From a checkpoint of a small image captioner: encoder widths [96, 160, 288].
Rows from block 2 of the text decoder, named by matrix and row number. Rows with one number belong to one attention dimension. Each number is 128 + 32 x the weight over its row's rms, rounded and kept within 0 to 255. All counts start at 0. Numbers have three digits each. After the name is the row's rms in percent of the matrix's.
# q: cross-attention query (decoder.blocks.2.cross_attn.q.weight, 256x256), inputs 64-127
# k: cross-attention key (decoder.blocks.2.cross_attn.k.weight, 256x288), inputs 72-143
q.6 130:138133168057050095100077101102130135179119104099179123184186099116132110105129096195062181067128147094134151134085114070140197107101188105115158116163163176163171115068092143167132156101116138
q.7 099:149126091187094103137108076093131144151133130141137123154078101137080132118116145124119108178110118149108116118119134069132142092090101103122144130120163125137107162170145152127119174151167133
q.8 078:091127121105169079105186140150126109114047169159154189133117146102108131188173198077118153139136113182130121152184103159131161137125136133133095116109126133110087159136150134164126135100130128
q.9 121:165140167096161123101152116119134144106176118114108136178156135138092104118155119204103124076178142152134162107150130106101159137112145157078149133147128137145169114084130135142114063122113122
q.10 107:152116085242096142126169120112154086048083143087131131084104133119194134110132132135141106187132095136107155155140146168117121112125151100159104134160097096075121144148125156082065127146110106
q.11 072:132110112169107137136090141080164092110111121102134115132099118121113121145123134058102147136162091136115070135173214147110119143168118118126118091080061090197146124146142086080138142169152159
q.12 095:124101140125197075183123127176123094107151139131126131114157172162134191068096141186180164067181137203150132113131108198159094121196108164105144096129156144088124114124146124108125108118110148
q.13 079:111118114193050131127170158131128097102072128106153106125070122150113119127104140082164109026156090155111105106159146103093090081172085131143079101076136096099119151111172118142133179159115153
q.14 073:155094154164101189109137120082119125107061162134098126140151142133124130166111131128100099152105079166080093121155194110117137097144152158100164061073071119127094093109079111095170091144131111
q.15 083:119145049122129056168120127133109105100093138165144113101102107157125124117167103136165183175112132109137106107091120122141100158179082105156132178112166126000107152139141171135068160111130135
q.16 079:131127154118108110114119129067085091162140094137086092136157121110099141063086093208176135124153126145165173160114123128156093167158148103142096109135169155180170119137170152086170169099085103
q.17 154:099126106104091139119111094157149164133132120182114154068072091148118173125101111049114084144161099202159096100151192088157125086117170137130091145147110101054075074176138111141099129154128173
q.18 123:143108143182088135094133118194130147120111139164090108096092096107111158122190111069139115215081093117139159128136129086142144142072129159118077174102074109009114120147134115132101097127116150
q.19 096:127149061144071139157114127150164167165128099158150136094108080134114170153126084105136138141121143146117046097142102063088077101132089123172131181159157181132117150199102124119093133161154144
q.20 089:117072185096133153094122158162156136187161138096121112138175167127195129102132104177155154173112179105154162163114142181186158130090143165132156097114110182214093076169063090139125080152111118
q.21 077:061108080041182092141134145163131141109123121109161133155120140160144156143162117105139133150112168104202112137088124123182136131102127129123137138177181127163139119143129142159060103122153126
q.22 099:150097173122153104150076082137156130168154170113113168082145117133104166114106120174126161103187093151122172155089097190124171145139144171087140120120098199202170113106130100121152070146123109
q.23 100:165126128185091123112137160093162084135096140075109121143196148096156073183141120111142121068112133095082154153128108139114164158091131130115114114136085172163163193158130083120169090164134118
q.24 105:138152125062144124140075158134177099191095155138070124133183199116177145142101155114101129134097112068139169143170106181159089204089152124159165091094076142234144053139115070133131132114109109
q.25 097:135134152093090135139112145061113137159133117089117112167182120132121086100122090201106143032128154092112144125097083025144152108111153159101154170162206169158165129107133131118180149142109097
q.26 061:173162172101135126141112095069133112137105115138122108150120161115116149119081141139078092146129151164106116128136131146109080136149173077086149148187109147134140110095140173095118162104203161
q.27 060:093112127094082106101090120161161131157125192081208160078117161136109160121152176112103155128173073116148176139133119132151159110111067119141042143117145190247084107108096093142102111180127105
q.28 085:098162096135198086137181130160115123078112157140083132124175084152173107168137133114137141229157208124158107145097125153142113150112081129124129157163098121117143139132160162144096130112133112
q.29 103:149115133087112130122160128112141136116129142130110096153171115120110123052161072184110139026104107121157183113110134076168160135143158143140166163145140168068119117097070163190118131127142127
q.30 086:156154110144145122131141113084130160124134087130083155157148148098155087132088150128098089084134133126134134132124150083182100125143145098126181143150157100071143156137104185100157172117147141
q.31 071:149143149183158091111101114105130123132118160198134200158130058165130123187117097105082168065168079147101103143127098100098140175107113120109108146109179075117190113099146153170116098132101096
q.32 096:118126071176101140135174136139115152117150082148077096119121064192152127133077090162143113102171116160089079099116158093126109113111125124171130142111118108026150163120168161128099139132096144
q.33 094:131187045154059142180117160113127158103118117103135134177122124133091108111148127127160082193037107082114098139105120123146084149157065101134115184168151105123094120108099126105141117113150149
q.34 093:146149119074158132163182125123151129129117149114110103154127159109156123124161180157139096137086221067152141137148067203115165140130103129081134136171105117114129176152121144111121152101100103
q.35 111:087090067111111114144114142132131144124134139130190113113111111155118146106129136098140109036119130108091086128093139038125108102105095089141101142131161098240101151155127145124140133162161140
q.36 085:104132078147059134122182183127092124117112125133138092117116136128170102115160133093161137199071105136137183104108107104143139133129053083171107160152130087064175112110121143144134199122152118
q.37 092:177153132152132165140101106085113136092141209135131156113147133087118109150193139117131092107081130081141091144104169157093146168049131133092141105086110137113101097108110094134152052143137121
q.38 119:089112052132121140152119114146146098096131105121120098077147140124121127151150149067172109167174172055111057116115125126151072109156075108162137150090117124166128236173156132137115156113095130
q.39 096:116139101098136150142169165122105101103162106098132120109133159151158119077114098102178107131064132151151107139135156229141139163173103117109133120112146074138099075187115085073161105150133110
q.40 083:103119126150093147105100149139152120158135112129110156143066139093150146138144149079116162132116089163123166084146152091127166121152074156125112119162174125085137201081096083121166172134076173
q.41 091:123078164145119142125118096164131154089100141140117139104136166133098172129145081141133161036199045163145184094095134100106142106123161137137135117135149154058118169104146123130110134148130145
q.42 089:108142135100171121205148116184111140103097145089126107110112121129093140104155179152142150208151108155167141127115105124110161079146138138137162118135123118044144135132144148175097160104162123
q.43 087:089140185131188118134083148135103152097142122181185100097091132098100120104104119151084171011170133088107157106105120116140164106156162153122114151100180126131146091092139145161124131122119133
q.44 091:150113170117127091133136108124113116157144104100113128194155137169115127091103116174150127056149127133087174137112089188114154136141154134078142126178129090187179075122136121119126078147112144
q.45 070:119105174128139075115127127131065123142072106147130154127114119080121131163129176133071122161150166121120115150119137130134171166178181151115056124199149145171128157108151129116095144120130138
q.46 102:143154134145195143130085132128152138145177095113138136107093144158111154152066145098151109255114121161125107153157133169103095128182159117151142115119113128189112127156150127112119138090143117
q.47 108:146106141189154141127164126124141141164160120104080121137142130125156101126098136175148168153162159136116150152130102099147099142120122110138096126155104165062185183109153134139130137100089107
q.48 064:113123084138159144098143172162110099058102117169159097083085191113095121154172181048095114234124138099131136133125198135141086116075103105183100126123089089178065092112113149127142151141112128
q.49 104:176121116135090167114111138107149122180133159125117115127093131127136131153150145086164080114129098094111077125118133145111121101133040156094134162099092106185104172185075119067168156133106151
q.50 073:133126104142177114123146154152094116136134136157099162128120101125084146125138144099174094170088117150121087156111144142125119137141075129072116193151101119177124097149178132074146151109128151
q.51 113:099136048098178081205142107132171111119164091097124114122111156116162107147143182088155136127121176103134105117148124139144119126173078124158126144154142113126145216169151127107131154100153128
q.52 077:138133109102062126131112139129111171144148109138151101153187121145118120098136124176103103099141127083104106121109142142082113131077159120136151116155103105220120087102133132127111129167143133
q.53 097:126116123201166209132159150182108142113093147144047074165154091126157147133119085216151138198141138138113117124101117145099113146071118117152115119145079178000127159126151134136159100110131109
q.54 081:131087173110178143120140134068111152127165180110104179146098126127161115148121171121115166129128125108135159120118096149117161143160114123108189067065127094132149147105156107104139139153125102
q.55 106:094130179055140146084095149143112103132118134139200109105136130108102141101126110143091167225092174100127152162099125138132134149102137125134148135096135158206090076095075124158136120101140096
q.56 116:151142214070164157106110116142097143140121114144141123118145133131102124104141089140123123212049162155138122124098143110134137142095197134098187134119126147051112067103088137163142105072121148
q.57 096:138140107136208132083170159104106149154148105161059133158129126097151105150108151113128118169112118156123128149202140165134098180169128140111094054131135086186157163120162067100132075080158109
q.58 093:119137171109146118144137088151144116154152154127183158156145147093117136159146130126056163000153101111140131132158086190130132097095152143129082109126162179155108197130147128162159156140133114
q.59 147:140142191067159164126189127177130128136146099100091145100179134139149097165175124117176125183073159077169112102140127125102115141078123144150155108138102167093110144165152150151114118088131127
q.60 076:150158129106073199160125155119165140124195118111138114201117123119123130142139137105131125138107123094146137158206141095133082133109113108106165115154087138195111105103073111112190107122082103
q.61 116:135106124185160120088118118104087107081111136114187148174072102138120129087067128205084174071154086172111164152142119142113148106110204149097128100155167105091119080109117163128124118150156140
q.62 091:165182159141108150121100135179142113140151100132116078127061162075106143161198127131070106047153152143112154128162141092097131073101174141124114087132114094137117143110156105091114153105102178
q.63 133:185149117141117094134130115109084125125121130139141166157090121181112137114116139118136082001168075177094145130117151159146139086170140161113129116102140049130105089164158098112121132163176154
q.64 088:128089171124179104168109136109154139142149123092170137125178151129158129143180091148116186179082121179142110060124105146122113134177104120112115105118210125074125159157075171128134176188125117
q.65 063:168119157147109133085131169125149115173092113122088099120116106110120125133122100090107089075080109119159117176122116147139114137043139138106111065068107138226132161170157111111091186138107104
q.66 079:172118128132055153135071127132144108112134102164072120138083096129133162111085114166156165039136103130152139171096182138110146113088087120097130074140115113189087142092169148149184128107136144
q.67 116:159129107218144090094142095141086115132109103136144105107124156089127112056167087146117147087121137112062128136175135156124123144169116086158092164137117069133111178140101149120092101148111105
q.68 137:106088110035171101144161093099165124124146115162186123149135148096121115137135150084127140136075146131191103134103128200133112122141142116111185119143128138091145045110116134121142141149149141
q.69 103:138145103167222116158163141108141131096120119124150189147148117175103112113166101127129115170202112175089117118154163159118080099167107121081109135168149105221145140092170141137125086152098105
q.70 107:086122163201137130143145108115115121120100178140203141195136148122138133108146097154134121123096174123122107138143081157090160154113092091124079109075159059255153211105117115116089186124167101
q.71 087:085116115160119056104151153115099127164133085114112165095181140134112147081184142095119090195192091120079124124146096129110142160142107133146136109182116143087092116115155121165089095155126138
q.72 083:145129173152084117103135144095090134136146141141126156137168138148084074146063091124113149080126064085124151117099153151128125068110131122066088164148158184001148116095140136116076112139109125
q.73 100:154114150177214136166132097157152116086160139123144109113147130120130143058150095142134154207149121106090137101117141195108137169155086141131125123157113098177101145119110156110129103121098128
q.74 102:107147113126027114130130142165099125113139101135083089116110134124141127099087121138167110105152149050121190140116137174162132143147112110146151118163141086162074153151139155103103101113102118
q.75 081:085163147142172168150134147141114105117131122108144061149124124126162129166107147171172119066021151125133060133136091083077095093076096125124163098102143102196190164089126118153114120138140130
q.76 091:193130149118176174147172128075098127116115127087152157142127116136132143074107134175191140046098154147171062105133123043072091123118115184137110137135140119127179186128158107148111120162123135
q.77 101:148145156186188168127090138095164102135119097130104161133089093132122154136182137176196141121090157147141086158106092137072096141115092068146121075106142088255139061119158122106167133137116135
q.78 102:143108107084139115162113112137107159098146158134130108088173149149122103182081118102120131153169074120125196101120138185196142126144120145124124125118123206072075123151083145133120077136111156
q.79 079:112082139165185187126133128112163168119118142118186093187086112126134137065105133173172141201088199148094095116157101075121112134130127169141118136100151087115177170119104119123098149107125126
q.80 095:139119130150122160146160127126135147092158151135103121146112169090121105144069078179156145031100060132115130160154118142144114087052152138105160118149132094094122175107112157141143171125126111
q.81 133:137090125106140159066125127157161137109093083144105084081110099107128172160124169123144107142124203115122116105118136073207108138124146138136105091111143141169100071124179134104170157121155136
q.82 095:161126114117153166140161089095151103106139153141092103186154092147131098117150130182121121069119090098112143103161138132086127069087156079142167108158143134083129180104137166118150130115114135
q.83 111:132131133067111147141103131113118148169120112111113149190087125133137105135128224139141138032106149089150131097160146071113160112117114140184176157093110179069149054177113114145166116125125159
q.84 061:137137120106095128118128157156123080157109165131202105118171109134202183129112149150110159096114140109115089153122087089107121129091150128161144161072112119123144153170133114122163158105153160
q.85 093:148116086148095154140165084130134193122163127129130117119107114110133116103139152119128133140159148153088119088157182067136158125156135163123138172107094149035097148092144131148100080114122122
q.86 056:129127170102147170116137171140110126123154141090178154070112122162153133117118112112160176144100165136190102142102156149116150155181132160111140093113142118196099112166174097105118149163110145
q.87 115:128129141160135064126115146183071112135105137136160168114070178083091155108112087102170131099098175140142143132091119172144151184176105134114096126101160093175148173137119105112119154104150141
q.88 102:133182102117097100133144115153141146128114118125098136125128108090111116122196180096082081204221102089082179116135119113151150149113173111142110179174075150079108105160159087105139096147147188
q.89 112:123128155086156151114097113144182124143134120145156145186114153116137180107112127151130146147098148125149088124145075082120121139111109118140179116129137067162143106106091133127132201079100117
q.90 080:157132126195106095109067128095175139137122107111098146146115107091146125121108074100139086077134113143072145181128125222159116139085142058095107142107126104134096168064139119111130128148154125
q.91 065:088141071154167170105125117114148121138129136155128097070104127126151157159141122099122070190136121122160137142136153138128092133125133118130119147127080101255129121127131092136121100141108136
q.92 076:136110160184078073094128167144094123140103092142116143130131170124128101149069139144116119057135132102145120179093162185137094120044133091155077131120131113113139096129140112130162170149159102
q.93 118:142112103052141177118123132119132133113165139090196136156072117127160177106081136118154114108063151140182086130131109098106096136129099136130173153160162123115173075098075128132179181085130160
q.94 096:107105121149071098114183107126104146114111143154094031144160115109089135117111091163129092109128076111136154130098151140174085090038090137127109135170098147062114172123103087133087104137102142
q.95 082:097183168089156154099088125120097134160176151128113136109162129141133141177185157091094156080150093153116152148146153113107141122154121100100109143108125150086095078073141133141087134201094091
q.96 096:122144137128090133123060155120099136161091137134185143154131153114122138167101142136168170066095109153171142161124110123148123143103139136141109063041177158178151106134136139096156144123144120
q.97 078:141111142139101171126063078102134121168078147167193069114120110145179166160191145133140151162108200198125086108149162067123134123127121145159094115057123124151091112146140138093109135203119113
q.98 085:124095116085206160128143082064172124116168106186109128147101111121103102133122138098084149188130148099127075113155147201094161149163149140127159130193104097155162166119142135153138097148124118
k.6 097:150139087125106174125150122106088147067067153145120166102120104137094124120166156086092123142145119125202128098152099077132143096134145099079145113141067118099150120105136065066164109173154158109097096153138150094071
k.7 099:144142099123166102205092179107106138104149148139153160123167116128148099133189166119150158163130118084106141113124131135161117135128121135041114106151151170164145118137173105093107057088184167158113094126143150098092
k.8 083:129108031134077142116081120103111091170141168165156116126102133094084134102148131172141137080122121131164101116146084115146166154176151142116164088094164113144070122118098151158098138172179118129099055180184097134151
k.9 101:071129070186083131150129117180072131153117097136118120110149138089104126090097091103113155171157117109160113131069175067065111129188130165167119073167157091188094154094141120131067121150089143132110136177134172112102
k.10 108:168137159138169117152164143119212157141158138121181147078136120119162118157108132086106081105123096135089126131135134157190130131146121196174092143085159097172133145117138153164176133100116124110139132136110165153165
k.11 083:154091171131138109121120152170108083132073155111188065170159162088182153125179130088119167154127075133148108139098127099144081135158134090132165167183132129118126114142073111104141159118140148162133107191129130125157
k.12 100:131109076197125079083151176091131159125112108131073150174108143109115114096105112160147127166056113124132157138195063113073125118173135090125152109113134144132130154135141088128055097131127120120106106133117092116089
k.13 091:111126175142136082165126120088112135123101175185150081155153149101144099109163144140114143114028046089126153123146092119113104119163148148113146168133132115179139141162154110127116151141129125177132110146108132138113
k.14 098:129113071153140147194096163157125131110106153152094092147130026105106106120130137115154114151138162125148125145131119142089121104127176126065185156159174119146085167180109192112162132124107080080100160086091103136163
k.15 088:106113106132179117123146151120094129112167099153164132157101096152179130154138145183099173085076147113066149132121107132130133079155126102128044076113120142122176069151197211135170158167104108118153126099133145134188
k.16 094:157105152166119081192088107091146140109138085115120064165115122170086116067121093156206132144062132098081160128089103132081080127178120139149090064042131151141148130100132130132108158149122166142131077127161102163099
k.17 121:128149118221118157147139162107111138096098114146116124128163116159117125140135147091166095118131112110135126127130165168170098192162198132132115133161100096142110109148129087084087134160177119136145154081170117132098
k.18 106:160106155109094122114127126078111171155156158145156110161057155140210101129094127119116098092110116111120098138079100139112145146108109115141110151130104136143148111131089097163151114157125143133125131117166159115137
k.19 091:084156094144149197136145106134127140098076155124108157105127127070214168187188117124053195198160122122158120141135147173144112138116159127103113133138133144087141106141138117132136106079152139154161135100061182080145
k.20 105:157117120143129146092128125163132133060072138073064174118080089108146157099130162126102103144190143123146141157141117153120169148121178122133097106107091111076176119139092094119097131148174172126119088151106137103110
k.21 084:162085105090154167087182128148127123143129113132105136129068153122198161112106139113166104094153135164110147179162154113162111163146117123156087164089068129109149126164186125100127093074126112160056106147125167181157
k.22 099:147119132153128111131144070120139128105099101122118186094157105123163144128144126110117138135178145174100108131146115078157089153078115126110096123116146126137104114090109099120146096093121129168133172156189129108148
k.23 110:149118126123108104138127122185167144163174177113102169136120114064101128111127091158098097056164143195121126136135123139147184121120078148078134165113136115092108163117119125178114178177116140147131086140114099109154
k.24 103:154147104095139066111137054108155069097102120100127082103098150127109089109176174173116089150180173144085135076157068114107139182123130088119147061127112142122154118130169060130091091124111064094117121113127120127182
k.25 094:133142067124116160097077061157179156105130192093122084115119127127060123094184195070109127117095106097136139119100175174116179102137148094130163074125105155115157196096149119125055166086122144104169100166117109133128
k.26 074:123077125082128136172111133124120153128141083091143143105097140157107097124114087135149115122134159141091109121142175163171116152109139131104109125152146140130130082121139160140158038091119092096152197113067116146144
k.27 090:154128095151096159192129121155091115136150113115134138073140117095168128149105098113114129108163154162125168105159135076122152154167078141126119093085154150149093135111102099144041199102153138107155072205152151115129
k.28 108:137108073120129163128126149199150100159125041133127152169147148163090153154141108150148094091187147164136152141086123117101121168120127160169081184130109105105143106092109156147126164112090132166084186143160141191132
k.29 097:057068131232143093087070112198132160134150097174125116169106133111127136172104086084087145130137138060098130107084120144132139138166142141101156131169071119076134094151161142144150158136124167134144153138089130092081
k.30 093:133063169179098129217109103116155112157110114131165095163077081156116186069173119137139205084121061120114132139132119143139127134170144119136120098153150171072178156068125159142153123134125108124107079111131065159113
k.31 088:165143168109073177149179106153122143171134100141189134123139142178148078157088084133128113125121136152105143121166098073111143108093121108138083184171165126173146115126132199130163120120080145123149141140081164126158
k.32 101:093160188137146120141111111132120112171144081147165091118141079181130165205085123115199142124156098148113128142139141135074107113169130146118068133123155123095110160104132125130155147094119132103094124053090137110123
k.33 100:127139140119081122144130152147173147119193154086145101138158145060061154108170120160113144120133142085119116146095165172115126115072121098102113089086107126106110101122148165131154118202164130147178061160077097162133
k.34 100:113127138075173107080078182124135117151121137087135166111142172101153109092122133124106110195106143117149081135133175160197120142095120142140134149118144105117154126133160157106159081133139118119171163097076126121128
k.35 108:103166163109142115146129122157163071112150164136186113108154149161206144132150150134148144159147111103121123082185112163198150128147130154148139166089121168139139111168061092108028127129160127137138122102151174134118
k.36 099:099164098154131149105178160107119095166109138142106144078127120075081131168100151128119144071099117181176165128167098154145135095082069138114162157129116093165089129091084107115145101140070175115138147174131103158099
k.37 107:135155167096089111176122179143130142162164122137106151163188140102126157134100147177183072148120115138145116086139157115171128082084086127093137129148107162197126112127176187168102137190124139147127133087103158148090
k.38 109:114171108079157189044156093186136127121165166139097152131161139156167172193161185139150176146135090127112088129123071081123123122108110138135122147083061130117151119173129154186197189104181141127129087074114168130133
k.39 095:128062179150147096109143210094138145134160148129081122162142159088064156075126124119125084102065140177126170127134120176106084135118090101093118182160127147108138147116087106115110126109146088151142141065131068163066
k.40 089:123136104106139118098176129139097094162076108096163087113099134131113121133118067075086221168114181098184093122116148111121141114130101061090204162106137094161070107115156100128127109066202149098132094137114109077132
k.41 093:147128124147111194122137072107129146141145091165087149140093155160119135135086112139134128144147130116137136134162126086112146135116109081071135060119120113181149098112152132139159110157111093135074125165189153107137
k.42 089:073171043154119168133144136120073124154138157126095114088100074124150094143119124122121168109119131107144076166116116091175129160120158124101128147126135104137122158185168152117159151115115139142164143190111212109138
k.43 102:176125207158171112119135087122092154156166093132116139147075137191178166189073124112201091122067115125131190088169071093111120104102133149151121135143129152095180098105151143106143157107124100117141200080152104165114
k.44 099:140107158129124152107132146168116139099138146102142149160128139135087093034087111145123106169189164135162119154140109128144136167163131140140101149153067106087128156150069165082159110146084111112126149091090120096157
k.45 106:151215100110124165081134118166114153166112084142040145137169173173093070111117137114181112138154130152085109157037172108076119085135087180138089163065129088204157100139155180123211112114182082126150168131173137170137
k.46 090:146114158116123097118154132096105069171113075126140187122137133146139144178114069174175101114120156124076108163143174151163109143156115107178136151158135127112081163136084080144218128111138170117144151154191093089112
k.47 105:086143098131134130109135115096101141084062140171152107129085123142134136135103119171116174110110138101161120122138118120080141158086177147133101117099113083087140118144092133147118152171151165145120100105156164120121
k.48 074:102119134106147131121119090130124069160130152151172141108149135149146115168133162108074135123129154178121177095073115109135126072095107165172120139146137138112111141113151114117030089093116162103114192112140120142044
k.49 088:107102108072139157100103169111141153116126136044158141106150108091144121073165155181130171205147154147117093116179176129175142119131096093130113134163188156057133145133051029168149109090181095092186153145129092147129
k.50 092:116096123165120146162098136137135128169153140053219148120136142158136097146145117167180153205176126116149187121137094124089072090125118131145059183161160133095123118071142149106128143102143140156158138094147132234180
k.51 106:129091099046174171090143159121140073069114204126114155147118090130142183110167127143123168095134105159161153131130145158169172138132137128096145124106144095129126170155112160131147090148129124110099086120088135073199
k.52 086:082161143166078141061104123130159194073157168168131081131190152115110198096169137118110107122164127119140137137077143098097147158165167118179143137083109135148052122123123123125123147088114147138123136129115169139085
k.53 103:138168103106132139154145126143145151117125110120103145142113050106105129121095120158144106138096165116116082127129164164084153123102138124052115087137178121110164117129138158143124160143122136162143138126108147123113
k.54 087:143136127102167119109124121103113103093141092169150113125112157157192094093133100074143183111115187141148125115165189110029087113123124110162185108124094112161100163144120103093096153112127114114085103068115106075208
k.55 097:098150117135119081091150066150135148147122098162088160120144136155125109119129136102111069092131143139075144155118126087122151123172084149162143167122093156121113149128175139106138147069098125118063149174097118135051
k.56 112:093135140145100096115151123058188206154060120119119133128075118062067127157117150120143092134120117146117107080146092156103165066134161093114165131180111106096128106133097112106120121155108140119123143138167166119105
k.57 093:172147105073102117153121159138160105113090067143094088145065156093078172137099150152158101138142105104092080141102101157143057211065171151146125108131135138194131104152138133183116123111186098124089120099136107208133
k.58 098:176122147099105135125138137094097119115142151154096169156132130051089135131171104154102141135097118129124098090127106165182116113104115142131162094130170134107199086097134158135154198160144072168122105139138100051173
k.59 114:119077156079138127115090091074124141129137169078095113146145067123187157106114104142099123109090123116127110096144098089098122140081116089162143104084148108121135083127187121182074123135090121136107182131129152073137
k.60 077:100138198137097121177154144141094092092148150080159060063141145134107109077130109116091198154144175101143129107144199141123166147134124122183164101161142144092112158078083146135078119143124127111177138134051142107108
k.61 104:116138141159101061164059168118122115173122141158182114108141131172108116116073109105085081112109101091186140178182141108157150126115148148135127154102215173128094158129163099044104109130118114114081105145118096157091
k.62 098:142112167109143149104111103118077095116130123131154103127126150160158073182134176057071129119087118107161160133092162088119138091128175139171148114131129152125069144134132097147146118153105154094150155117156107074130
k.63 115:154142130142142143157145156080114141118090124133139130111177126094128152109132121178145107090140096150159152173156101137160156108149138109136160103143124149135140146138111101165170073177088103117145122131130073128164
k.64 105:091106175082099145129106072156114157113134113106098112134093115165126127133128131125145165128132142087111164108139144077164106106125112149095105151071167108140175120094122118123102127120092180131164193119143151094134
k.65 091:173147146117131100166092145141107097146134116102172142154146130140135117113141119135071160123137173138169077149059110198099154106142125178117147120105109115096113136177148103131112072134140114045150083073135158083072
k.66 090:149066131130143115088108096190171100124038101133124105138134174182122059070100117098126078088138091125125077128109185095138089157108142121121195127120124117116116133117089078128085136188132116132118095137105106103137
k.67 115:152182148168156073125123115090206109149172135162175112145112187083154164124116126111093136168136132124140108114154106144144130182104109179138116134121156139125164130149151156117122135137160109146134127104114116107126
k.68 125:106140085118150154112130112056071152116107114122154108109127099097073130122121101107083071107137109125167143111111105108131124107114101124106057118114161094153103142116173130140192085123135084163120112149127138083119
k.69 101:119112118145123148113150168115086119136177118146085159115173117084126142086151113165116094177127144132157140140150154136095110115171128158122176134121124146110094141159153126090119136081162190054195147083197093117104
k.70 114:180157143109115155139194114127152123165165117096106084082144140138102175137152147139160126121162117123118126099137143191132166168123146120157085153128139108133124123161096096107128142143147144086144151076072144189104
k.71 096:096117077171138115150118099150116098195132148163139142153104167096132163102104138185128132136210183131162151092126135114114066138140141144147124100183155127104116084192125157196157158130111151171137070145138112154152
k.72 105:159120209100120144128152184124153093118112114119137147094204150175120095090125159114140140115056089159146093153099126135098105164139130129091134136112140146149126121085127133111185185114097141155128209183092144103127
k.73 096:137109124080126178076081139102157120142151140203146074111130059140167208144135129108234139136125154161143166107137157100111095138178120122127134103090177136143116089080100167120116205138153159170172164101154149125096
k.74 110:152099140183128101124136135146141097125125129115202077111141143158212061115143112123141129164084071172164123162161149177100067126182099172114131085085110149135133092108074165108150094125141116142136156110069172090153
k.75 095:143135113088123076103077069158162143177127161164160161136069127145080174176120166168141148076126127146122096131070104117176134162115085130141167108113157107095120102123143128111122109147105114122103155064141160079083
k.76 097:104085122108154137069126094120127113095087139109093124172128197135156101117137142153158123085171132110112132071113113165083109102113109124149155142178061182124144115129128127124159117143148145113091130092087138145098
k.77 102:140101111131159109119137138129109110110123130152151130165114105123175067113159091142073129129177145124119162089110165135092162125108137115064137113132072112093118154145133091148108205169123123110082132122114103099084
k.78 111:125207111105147121135136131157157204105150095122137164146096151153134178141091116128066099143132129126111166114130118081110099103122150205096125064094113131117183145104139141142162096137172093131149137126079173116153
k.79 101:107163110128130170094124079091117126154124158168107144141087174124145145134160124135120116139114141137122153110156080127127177117119127162170147137188136205188136119139105116158148156115144157222136129135105139149147
k.80 094:122197127092110151076105116156127127117118124111124148083120156131105115109103129136042151150147069142178129169135106113131149135106135112158110165095135113146097130127140143128146047132101165162135120108120163099128
k.81 125:089111136118074086105101100107152108108111140122114141092082122154136103119098113152096086127089136141169123093187112110108169108117115122124094146111106108152113157113089151136125191091120137152133158129134134150125
k.82 097:141141188082106165108110132113130127073146154061105144119128127086135175125118127158132134159119128078129072122148110135155146107072153114143153118136096178086169107094133087102073137180200176128137116056112160131100
k.83 102:086126105088186149165092083160082174118159150128091166147161135144097128145108154146100074118094114119148077058132158103134105148100147163070158121117092111107180112086163119103131099150133149103088100145190126110163
k.84 104:143124144103119129113111134099107112142125111171106119133150137168140135151122180122147088114188157138093092119112137128118088149128103093158115119152165125067134115198148070097113140156114064083061082102091095177121
k.85 108:154140152149123119103133171108155124160153104201173125140122144116107128168149127141226134117154127091155140133105104199149117169146068118155153129158174149150151150105136196157112092127115110155130121090118107124147
k.86 082:107134142076087108135089129118130155096173099107150114139123071175144162215162099144175160042074114089122149092022126172102104162130110144089089072069156134125113144130150154105114152109118136068146198075120136174137
k.87 101:125122150110147150163132154112118168083094131124156146071151172139131127116130126133143107172172104127075169171154130152117166150141131152096127155137133172127083155165125127101177090099147118139105135158131105113193
k.88 105:165193101170168162153088184111172126146110142135153108133138127100114108132184124174138139133084167094133127138111180188104125152187141097104116118150079199078119132200140145178192094101132097101052126125167100104118
k.89 114:100153093108149104101164139145133138136146170139163072129109100104130142130156150095107175113097126131186127121109105166113166131097114095159090172131087156110135091146094127122130126102106112138128108127108082149099
k.90 097:110149140158157123103173147092191096153097110148131121137065130156142145148087080115128151145071152150143095139118099161130160127134164084149127168129125083191120138074095101151118122107130158130137155158122160118084
k.91 093:136046094184128123139108173110175092115138136125063128155136088126144120139151071068085158118202160131131194112068155107086155114180118126134117098145105108115116134118136151172082113123093090110148137126126083116090
k.92 096:095113097130132120129127104128131137129109141079152204123138151095162162126074131138130140110109094124130152146132156118181153092119161153125113122101182061144147122137105121163136131135091152122170152178154124154165
k.93 110:104134139145124106094191057117103146064182164142128131083115166167149155120100137098138219116076122121164119098108071183101116057111137168120147173117106116108142109097164118121136107114106152122163145139107160146143
k.94 112:130102178145145115176119133142131139108096146046118160102139158103132100087139123127137150159167154177120128178105095116103149126175120182113145116125156161096115144156140155135198104100131193128152123220144137074126
k.95 106:101092176074112078122171101198149156085071135162135108132155157180143155118085177097088101142145134136127081174120097108121118083153039128145128074149128076112165116115114139167130168091100181118095105100066158113115
k.96 108:101176103097111137119093118145090126131125138157107151119140122117139079160084166142090109150083130150094105107076125163114127113117198091125161125117144183171119145126131124143135116141136164138158091152090177128136
k.97 100:162132124123110146133137186172142136108120122115095103122121062116131099134132174166180098122172158118169119154158147096165160111130132070135133134139133161121184094121153158159094150123148062128133051145120157190100
k.98 095:113188099184122093144133080109165176171113104052177125103115158112132181172121098109034179138161116073203103133122095073121157167099165156138120103117128148108121119114163121142136111156139147183126153060106131094141